Rows from block 5, named by matrix and row number. Rows with one number belong to one channel. Each number is 200 + 30 x the weight over its row's rms, rounded and kept within 0 to 999. All counts start at 0. After the name is the row's rms in percent of the matrix's.
# convs1: grouped (4 groups) 3x3 conv (model.blocks.5.convs.1.weight, 144x36x3x3), inputs within the group 12-23, a 3x3 kernel for each
# convs2: expand pointwise conv (model.blocks.5.convs.2.weight, 288x144x1x1, transposed), outputs 96-191
convs1.6,091,208,157,162,190,171,185,217,178,186,169,206,240,233,230,196,183,264,173,187,167,175,161,192,203,162,218,186,181,178,215,188,223,199,231,210,217,169,193,183,203,171,225,209,250,223,190,203,194,138,183,198,238,213,185,213,193,196,240,198,209,303,199,182,203,216,212,224,237,240,219,258,213,221,197,164,302,255,217,254,229,216,195,190,217,226,206,192,173,198,191,179,177,178,247,172,286,156,210,202,205,208,189,187,203,171,188,211,199
convs2.6,093,260,184,208,222,283,201,217,200,236,217,203,193,197,192,208,195,198,170,227,134,184,208,186,185,196,131,207,144,212,166,226,183,198,216,185,210,219,237,199,198,225,176,277,222,211,236,209,192,151,208,168,196,180,173,150,207,197,181,183,147,164,229,180,177,205,190,254,201,230,176,174,193,212,224,235,210,195,192,288,164,189,251,195,149,147,200,141,183,126,230,180,197,195,217,273,169
convs1.7,105,172,221,203,197,230,173,194,200,210,196,209,212,159,225,182,209,139,167,204,183,211,198,188,194,206,212,179,203,193,223,216,196,184,181,228,205,269,158,197,276,188,209,223,232,194,239,181,209,169,196,171,223,178,188,180,238,160,219,197,195,240,274,208,214,196,180,186,171,189,215,189,210,206,173,199,200,155,212,147,237,178,204,171,210,207,188,183,172,215,243,195,224,207,243,243,233,207,194,247,213,180,186,128,237,133,169,92,186
convs2.7,097,215,193,185,202,205,239,237,207,209,198,228,198,252,239,219,172,205,203,205,228,188,200,178,175,262,227,209,220,245,165,197,213,209,184,205,237,209,140,191,221,221,156,208,228,167,205,151,186,252,212,189,222,204,193,183,212,214,180,258,141,211,209,179,193,169,216,197,205,222,204,223,189,152,211,231,172,167,216,234,185,185,250,214,231,197,204,205,201,208,235,182,211,203,179,226,205
convs1.8,100,205,156,240,199,184,246,190,151,236,193,176,173,204,196,163,177,157,182,183,215,192,182,239,155,212,198,201,199,220,197,180,237,202,192,183,181,242,256,218,241,202,239,219,237,213,228,209,217,197,194,189,190,229,245,206,183,195,165,168,205,133,205,172,223,201,207,190,195,167,206,171,199,184,209,163,209,164,152,227,254,186,242,225,240,180,215,254,251,239,241,197,111,234,200,200,220,156,205,215,184,161,202,180,169,190,195,190,223
convs2.8,103,206,140,234,238,195,158,175,192,179,179,256,173,210,210,216,134,193,234,235,168,208,220,194,187,176,253,192,198,144,201,217,164,172,222,232,216,261,233,199,191,235,210,180,136,131,194,211,171,221,184,221,189,160,207,197,204,191,233,182,179,206,200,195,200,240,166,154,190,195,155,219,211,206,151,238,221,181,241,217,193,199,107,185,195,195,217,157,263,194,184,208,176,169,173,161,183
convs1.9,100,233,183,167,211,196,185,238,170,226,184,174,199,195,237,177,216,254,158,184,203,198,158,156,182,214,182,183,175,201,178,142,165,170,254,190,178,248,181,190,196,170,211,165,237,249,168,201,189,219,202,255,220,191,268,253,203,203,208,207,211,181,211,198,192,216,171,184,188,191,218,192,207,234,76,234,231,221,218,197,240,158,182,186,206,218,216,210,215,156,175,175,213,172,165,229,226,237,164,223,254,219,214,217,245,253,208,273,184
convs2.9,098,223,150,172,216,219,160,165,163,220,202,157,222,185,161,261,219,245,213,146,193,173,216,189,244,176,176,203,161,243,174,221,208,201,170,221,197,256,237,233,213,171,213,216,195,190,245,177,143,129,151,143,184,208,234,180,212,245,192,165,199,219,218,228,195,240,224,245,159,207,165,226,163,203,173,179,250,202,170,214,182,227,144,239,222,177,203,152,188,221,173,166,215,256,190,206,144
convs1.10,112,211,223,218,183,169,204,208,222,199,190,195,199,226,127,248,227,298,203,214,204,217,189,315,182,158,189,184,230,156,207,166,326,148,223,181,213,177,255,197,212,213,212,238,142,182,237,182,164,189,200,194,228,197,230,200,222,227,190,160,193,252,231,197,251,175,177,180,211,175,187,224,178,198,202,160,213,219,221,175,188,231,229,200,179,193,198,196,157,180,200,169,238,133,199,163,218,284,243,243,188,178,210,168,98,204,255,304,259
convs2.10,106,176,217,178,185,205,180,211,229,179,179,201,233,237,204,202,180,215,211,181,161,193,235,194,267,187,156,212,216,227,203,230,177,211,230,225,236,245,197,195,170,162,180,203,162,218,231,224,158,216,208,213,176,184,239,202,240,226,177,191,275,226,230,195,217,179,187,263,230,206,210,238,222,155,234,195,225,214,237,202,166,193,181,231,205,223,208,219,194,122,227,191,256,268,184,228,164
convs1.11,097,141,217,228,182,215,239,173,228,242,177,118,170,216,212,167,206,174,155,201,214,207,192,201,229,197,195,172,220,218,194,168,196,200,199,209,189,172,148,236,199,232,186,160,209,213,157,185,138,174,166,170,189,209,254,179,234,217,251,191,253,219,224,168,239,165,145,231,187,155,196,204,201,178,210,128,181,196,144,234,170,209,150,216,217,167,249,232,155,242,269,163,242,272,226,243,236,201,267,142,159,139,205,209,227,125,208,197,218
convs2.11,104,217,191,236,183,211,206,168,216,203,229,195,204,192,206,243,154,151,252,199,229,133,239,231,163,251,232,229,156,179,199,222,108,228,208,184,222,225,184,193,181,191,174,249,172,183,206,183,221,197,210,205,210,200,204,229,235,184,186,213,192,170,195,220,202,247,239,248,225,151,224,220,185,212,216,155,208,136,174,195,181,158,181,157,178,225,137,250,193,208,213,208,145,234,183,196,162
convs1.12,106,243,212,226,194,182,173,176,159,169,169,278,217,215,170,161,229,163,174,188,195,180,167,200,190,161,245,204,183,214,181,183,213,205,188,205,194,181,226,232,187,171,239,200,196,230,241,202,195,223,174,195,186,153,190,195,197,174,197,214,187,201,239,218,240,202,188,229,176,144,143,212,167,145,200,193,158,199,199,251,242,164,214,187,296,169,249,284,180,161,132,140,182,172,182,202,247,206,203,235,205,174,277,207,182,253,233,168,170
convs2.12,109,202,186,151,229,226,220,190,193,223,224,216,133,206,131,212,237,205,186,195,228,226,209,211,206,159,247,187,185,176,220,189,208,165,173,196,202,213,196,195,266,201,200,199,232,196,242,191,188,175,211,218,170,193,206,132,168,175,259,196,145,173,206,224,210,176,137,260,210,254,185,154,204,174,240,170,248,233,197,137,184,224,179,181,283,227,223,167,229,218,251,201,205,156,178,238,179
convs1.13,100,165,197,195,208,228,194,230,184,205,218,240,220,173,155,246,193,212,191,198,205,187,190,271,207,172,194,189,202,214,190,201,225,203,199,208,161,173,175,207,204,237,194,198,147,188,195,173,208,254,135,239,231,233,217,182,151,186,234,176,152,188,210,170,206,213,249,204,242,220,177,213,213,209,222,197,155,160,172,164,180,202,203,183,228,159,172,183,230,207,218,208,174,183,108,234,151,241,118,159,213,161,219,236,200,178,168,180,220
convs2.13,096,214,215,231,179,188,209,185,247,230,186,198,211,200,223,190,218,219,185,237,232,176,189,209,214,210,132,214,253,206,236,205,171,137,240,186,127,203,208,201,184,240,215,191,276,224,160,217,184,167,190,168,230,186,237,216,202,200,221,231,187,258,138,176,233,205,206,221,195,213,237,214,250,193,218,235,209,163,161,209,220,174,181,246,162,248,177,205,177,144,171,221,234,182,188,228,164
convs1.14,099,171,216,203,188,183,210,207,208,200,207,243,228,184,213,209,242,191,261,199,157,188,167,150,196,195,195,161,185,161,184,190,173,183,185,217,158,221,221,206,229,245,172,262,166,198,200,179,176,159,186,248,262,215,164,245,229,216,234,203,254,205,206,188,174,162,218,167,217,215,230,204,194,269,167,190,218,186,178,208,168,171,214,208,168,206,201,178,230,179,144,185,173,209,214,139,218,123,214,181,214,157,250,178,233,245,187,180,214
convs2.14,096,210,189,171,121,229,197,180,200,169,198,166,269,160,196,242,185,195,223,166,212,217,190,144,198,196,187,197,230,171,236,163,181,225,205,168,186,169,227,264,149,225,237,190,214,188,205,179,199,216,160,192,192,209,201,186,231,191,211,241,206,222,210,228,220,197,190,139,167,243,225,218,174,219,248,245,209,216,216,238,178,160,127,192,212,203,217,207,241,211,175,248,239,206,210,145,196
convs1.15,097,256,162,168,260,212,197,191,158,224,177,164,154,186,157,192,172,139,198,218,227,199,176,247,183,175,201,172,198,212,199,165,197,203,187,219,185,223,234,188,219,225,244,188,219,239,206,151,212,233,208,226,181,173,195,135,271,195,180,169,247,217,230,190,214,174,199,184,197,172,182,186,185,178,173,153,195,207,234,208,248,187,226,161,239,198,217,262,212,188,243,143,208,210,223,201,166,230,109,200,142,152,186,150,187,172,172,167,262
convs2.15,102,178,211,219,245,164,172,221,188,230,233,213,177,199,182,210,161,250,266,167,207,214,202,232,218,197,178,188,242,179,180,151,213,196,196,210,149,218,138,193,232,216,201,197,195,204,158,161,208,223,229,132,153,191,169,145,197,177,204,209,204,167,231,157,183,241,171,188,181,278,209,172,168,132,220,188,214,154,220,189,159,238,216,175,151,239,198,157,163,204,212,164,158,157,172,173,182
convs1.16,103,205,191,186,264,204,212,214,173,254,204,166,197,156,231,209,195,170,210,162,203,179,183,187,180,228,171,192,193,186,175,165,185,215,197,209,179,230,158,168,191,205,216,233,256,219,219,147,164,211,218,223,250,251,205,173,201,204,199,221,224,184,164,190,202,204,245,208,204,188,224,240,178,166,187,247,164,256,187,181,211,166,168,236,293,196,129,205,243,227,235,174,209,175,160,201,234,231,245,154,198,189,137,219,194,138,154,185,256
convs2.16,100,166,181,184,175,190,167,168,166,252,185,245,168,180,231,234,217,167,210,144,158,249,214,147,219,178,199,183,249,176,194,189,167,163,199,239,249,185,245,207,220,200,160,208,163,236,216,187,179,238,232,162,238,253,171,216,179,209,176,130,245,229,202,198,198,182,257,186,202,197,209,238,217,171,149,197,215,162,266,185,195,205,224,209,230,222,232,204,186,246,177,203,178,125,203,189,158
convs1.17,102,158,253,237,209,213,161,186,165,213,160,233,262,203,179,214,213,305,166,207,149,203,173,187,231,182,200,189,207,158,207,162,209,224,218,180,166,206,210,210,192,209,171,251,180,186,180,178,226,174,207,173,186,171,184,183,198,185,203,209,190,201,229,229,186,232,213,174,216,234,146,164,181,233,197,190,218,209,175,181,198,184,209,229,154,146,185,176,203,192,282,180,220,149,189,240,256,173,189,256,230,185,156,191,210,266,233,253,145
convs2.17,093,176,264,157,196,190,183,248,154,130,208,218,232,207,262,212,188,200,168,208,213,157,160,173,237,245,155,216,192,197,184,145,176,213,192,192,182,190,196,222,265,218,202,198,205,203,165,221,194,190,188,221,177,176,149,217,202,186,153,207,193,215,194,174,238,158,164,170,159,213,142,180,183,169,244,175,190,161,195,177,200,155,201,217,207,142,217,242,204,194,191,262,197,233,136,191,156
convs1.18,102,183,228,224,190,159,194,206,211,208,201,153,183,196,218,199,166,231,189,175,188,221,231,315,190,186,184,209,203,204,206,233,270,232,217,190,225,218,257,219,232,178,183,276,222,194,213,237,256,128,182,203,234,237,189,244,163,141,204,157,188,183,200,197,208,196,194,155,199,244,166,174,209,224,164,218,217,202,126,174,188,176,222,255,223,221,214,173,251,215,165,247,167,162,184,189,220,193,174,191,217,196,198,183,184,173,190,218,194
convs2.18,100,170,244,204,194,235,277,218,190,211,220,191,239,209,181,188,211,181,182,177,217,198,166,214,240,225,172,200,236,238,239,197,222,188,245,177,210,202,211,198,175,225,207,207,147,187,218,204,143,191,190,206,198,172,182,216,189,284,219,178,187,216,257,219,246,216,211,192,183,164,187,179,188,245,233,161,177,234,259,235,252,169,193,209,196,221,223,227,141,175,223,213,197,234,183,232,192
convs1.19,098,235,212,152,211,203,193,213,224,173,165,217,188,158,210,247,144,174,210,175,215,186,203,203,185,197,189,201,181,212,202,172,221,171,195,200,165,203,163,182,168,162,224,141,164,213,196,179,188,187,216,211,211,141,201,170,191,191,169,198,241,164,211,193,172,224,209,201,184,229,219,231,199,208,207,219,190,231,225,225,195,201,153,239,188,169,210,163,195,168,178,234,154,166,219,111,186,282,174,131,211,194,189,221,201,220,183,163,189
convs2.19,105,249,197,208,211,259,197,220,180,190,208,184,232,194,205,228,155,252,175,182,198,158,149,184,208,266,175,186,177,193,198,188,189,207,147,218,173,147,215,161,207,146,230,213,128,220,187,197,244,254,183,202,187,189,147,212,198,224,198,228,182,224,178,143,163,208,169,155,208,181,203,249,125,198,159,162,139,205,180,201,255,154,205,192,214,228,219,240,210,208,218,175,157,245,234,180,199
convs1.20,104,167,172,187,233,186,196,183,238,224,202,200,191,208,198,210,207,207,226,217,180,205,239,198,173,176,160,182,205,205,184,214,218,171,205,148,161,102,200,169,249,165,213,195,228,199,193,233,187,206,203,158,180,260,230,155,142,158,153,228,238,253,233,221,205,247,186,166,205,162,172,213,227,180,206,153,138,243,219,262,258,240,228,231,139,200,214,187,173,204,158,155,223,220,241,279,238,166,221,152,152,200,180,254,237,195,193,223,205
convs2.20,099,194,227,173,197,184,208,199,176,207,196,237,170,208,231,220,184,180,181,189,196,243,213,263,193,185,178,247,206,172,240,159,184,196,188,205,150,214,189,200,195,157,158,245,215,194,213,152,163,208,192,247,217,208,176,238,184,193,131,241,221,238,186,171,141,214,248,164,207,249,176,153,184,209,206,159,189,201,212,258,162,253,164,177,227,166,224,193,184,154,253,119,188,208,170,206,179
convs1.21,103,233,213,207,179,198,185,175,169,179,162,186,210,215,189,161,153,230,230,216,170,191,172,172,171,196,196,199,176,189,192,189,185,204,155,186,182,202,228,241,231,221,187,197,175,263,184,221,211,181,230,212,165,174,198,208,208,196,220,187,197,177,216,135,170,201,206,225,248,190,211,165,211,190,216,144,197,236,183,241,213,132,180,234,189,210,207,178,176,171,136,202,268,225,160,173,212,199,174,260,203,214,194,182,161,201,175,267,189
convs2.21,093,194,166,175,174,200,213,272,153,208,228,178,145,222,102,211,190,192,163,245,181,171,203,167,224,170,180,212,155,206,204,211,194,198,156,182,250,176,206,180,212,179,187,188,193,157,226,207,200,260,200,173,180,183,219,165,171,247,165,151,187,198,198,223,255,226,199,168,183,219,178,154,206,235,159,193,213,208,209,193,184,229,205,215,210,222,170,209,236,196,184,211,166,164,181,218,194